python train.py --model="image denoising model" --train_examples=197500 --crop_scale_min=0.8 --horizontal_flip=false --translate=0.06 --task="denoising" --noise_std=0.2 --norm="batchnorm" --widths=[64, 64, 128, 256] --orthogonalizer="newton_schulz_5" --grad_clip=1.0 --steps=10200 --batch_size=256 --adamw_weight_decay_other_params=0
Rows from block 2 of a small image denoising model, named by matrix and row number. Rows with one number belong to one channel. Each number is 128 + 24 x the weight over its row's rms, rounded and kept within 0 to 255. All counts start at 0.
Before each channel's rows are labels from the 100 images, of 14848, where the channel reaches its highest value: "responds to" is what is common among them. Only what is clearly more common there than usual is listed. The data: small renderings of single solids in any pose. In brackets: how many of the 100, against the usual share in percent.
# convs0: first 3x3 conv (model.enc.1.0.convs.0.weight, 64x64x3x3, each kernel summed), inputs 32-63
# convs1: second 3x3 conv (model.enc.1.0.convs.1.weight, 64x64x3x3, transposed, each kernel summed), outputs 32-63

responds to: red (76 vs 8.8)
convs0.50 [139 111 158 139 102 120 128 133 101 121 109  70 130 145 126 121 149 120 122 218 121 128 117 121 114 109 135 119 132 120 119 188]
convs1.50 [107 136 112 103 163 111 109 119 145 156 137 157 121  85  85 138  81 155 113  67 137 141 142 127 137 145 130 123 127  96 125  91]

responds to: light from: behind the camera (54 vs 24.9); purple (39 vs 8); green (32 vs 8.3)
convs0.28 [122 118 111 129 126 117 158 156 122 131 144 121 150 131 171 114 143 119 120  95 137 128  95 102 124 112 108 157 141 150 115 134]
convs1.28 [136 126 137 138 166 120 111 110 105 124 149 109 123 144  66 121 119 118 121 159 113 136 126 125 145 124 113 124 123 129 133 170]

responds to: red (51 vs 8.8); orange (34 vs 8.3)
convs0.11 [138 116 117 124  77 132 166 145 100 134 144 140 127  95 133 110 119 112 159 114 130 124 136 131 115 111 127 107  85 107 117 111]
convs1.11 [134 142 133 145 153 106  94  92 111 131 153 116 133 121 146 125 100 112  66 138 121 129 125 121 157 129 115 152 132 157 143  86]

responds to: light from: behind the camera (50 vs 24.9); orange (33 vs 8.3); red (30 vs 8.8)
convs0.37 [139  91 160 127 141 164 177 151 127 112 133 148 134 156 131 159 134  82 121 126 138 137 105 137 149 108 168 122 160  79 115 121]
convs1.37 [105 117  93 144 122 111 122 109 123 130 147  69 103 118 184 128 140 114 157  83  81 133 105 110 117 115  47 113  95 159 124 125]

responds to: blue (55 vs 8.1); light from: behind the camera (51 vs 24.9); yellow (25 vs 8.2)
convs0.25 [136 110 115 133 140 106 176 114 132 126  84 135  93 132  86 116 131 120 142 168 143 131 127  94 110 101 120 107  74 146 142  97]
convs1.25 [135 136 160 147 130 192 139 118 167 141 165 188 146  83 135 164 157 148  89 129 132 139 144 149 150 124 126 168 143 115 118 162]

responds to: yellow (29 vs 8.2)
convs0.52 [ 83 125  92  90 139 110 135  96 116 139 106 137 129 136 149 124 112 107 128 106 156  92 100 152 126 129 124 134 137 146 115 129]
convs1.52 [ 37 124  68 158 140 139 118 176 103 134 163 105 113 123 127  79 160 105 114 117 123 118 109 120 127 143 123 121 156 132 110 113]

responds to: yellow (52 vs 8.2); orange (34 vs 8.3)
convs0.7 [127 113 129 114 171 129 113 107 136 124 111 114 133  97 118 130 129 126 148 188 123 136 119 110 122 117 143 136 149 130 111 145]
convs1.7 [118 148 145 143  72 111 157 126 118  89 136 107 132 118 138 114  86  97  79 112 107 138 125 132 165 142 112 133  77 160 129  96]

responds to: blue (26 vs 8.1); striped (26 vs 10.2)
convs0.6 [113 130 104 136 125 140 119 110 147 150 129 100  99 127 108 139 108 143 153 111 169 168 159 124 172 138 160 122 150 131  89 122]
convs1.6 [133 128 127  97 127  93 131 158 124  96 111 123 126 132 133 113 126 112  75 108  75 128 121 127 118 127 103 116 109 116 151 121]

responds to: yellow (27 vs 8.2)
convs0.35 [141 122 134 146 137 121 147 120 140 139  64 129 170 129 126 155  80 153 135  87 119 104 115 141 145 140 151 158  63 120 132 105]
convs1.35 [104 160 163 101 126 145 145 146 111 167 134 127 102 117 115 110 158 140 114 103 144 121 107  92 128 107 201 158 163 130 120 117]

responds to: light from: behind the camera (54 vs 24.9); red (50 vs 8.8); teal (36 vs 8.2)
convs0.33 [129  98 132 143 187 127 117 127 198 134 129 111 114 122  99 145 119 130 143 108 113 108 117 145 122 121 137 126 133 127 114  65]
convs1.33 [108 150 127 103  95 111 120 100  68 150 137 116 137  95  97 108  91 146 106 152 138 153 130 139 144 124 118 117 125 115 123 124]

responds to: yellow (28 vs 8.2)
convs0.58 [176 111 142 155 140 110 121 109 125 116 100 124 114 136 137 143  92 141 141  94 145 132 180 117 123 141  94 155 103 161 116 116]
convs1.58 [106 159 130 103 109 136 156 150 122 130 152 141 104 137 130 109 178 104 119 132 144 104  96 149  96 135 130 192 179  98 185 126]

responds to: yellow (49 vs 8.2); green (26 vs 8.3)
convs0.60 [138 108 118 120 182 122 152 131 101 108 126 123 126 156 130  99 148 112 108  98 131 134  89 106 124 137 136 157 137 127 117 194]
convs1.60 [135 133 137 152  78 132 120 126 164 130 147 121 134 126 140 129 131 128 125 144 121 131 127  96 144 122 128 137 111 140 129  91]

responds to: blue (40 vs 8.1); red (38 vs 8.8)
convs0.5 [116 114  74 111 105  98 105  86 172 143 147 106 158 127 108 100 137 133 113 153  92 102 140 168  95 145 111 132 110 128  96 120]
convs1.5 [ 93 141  78 123 149 111  76 168 126 139 132 145 121 112 137 146 114 121 107 109 161 107 132 101 121 118 195 127 161 153 120 132]

responds to: light from: behind the camera (51 vs 24.9); blue (40 vs 8.1); purple (30 vs 8); colour: yellow (28 vs 8.2)
convs0.36 [134 100 111 144 101 138 113 140 173 115 126 143 123 133 140 137 120 149 134  86 122 130 128 136 124 172 143 140 125 106 122 202]
convs1.36 [111 142 137  97 122 114 124 121  81 147 112 117 130 142 156 134  95 136 130 170 143 152 140 132 138 114 131 108 125  91 124  76]

responds to: yellow (63 vs 8.2)
convs0.31 [106 113 144 129 137 125 122 148 106 130 134 140 142 114 140 137 122 145 135 141 125 129 139 124 125 144 124 162 122 110 131  77]
convs1.31 [123 132 112 106 130 106 122 129 128 134 124 122 122 114 114 125  93 142 137 141 132 143 124 137 129 139 125  95 132  88 123 157]

responds to: light from: behind the camera (51 vs 24.9); yellow (46 vs 8.2)
convs0.62 [129 137 138 112  90 114 107 105 132 122 129 117 104 111 190 114 102 120 145  99 143 144 123 135 131 162 136 126 125 126 147 118]
convs1.62 [146 146 132 157 122 182 154 151 123 141 138 134 148 147  86 152 160 136 129 136 114 107 136 103 120 117 142 114 117 136 116 192]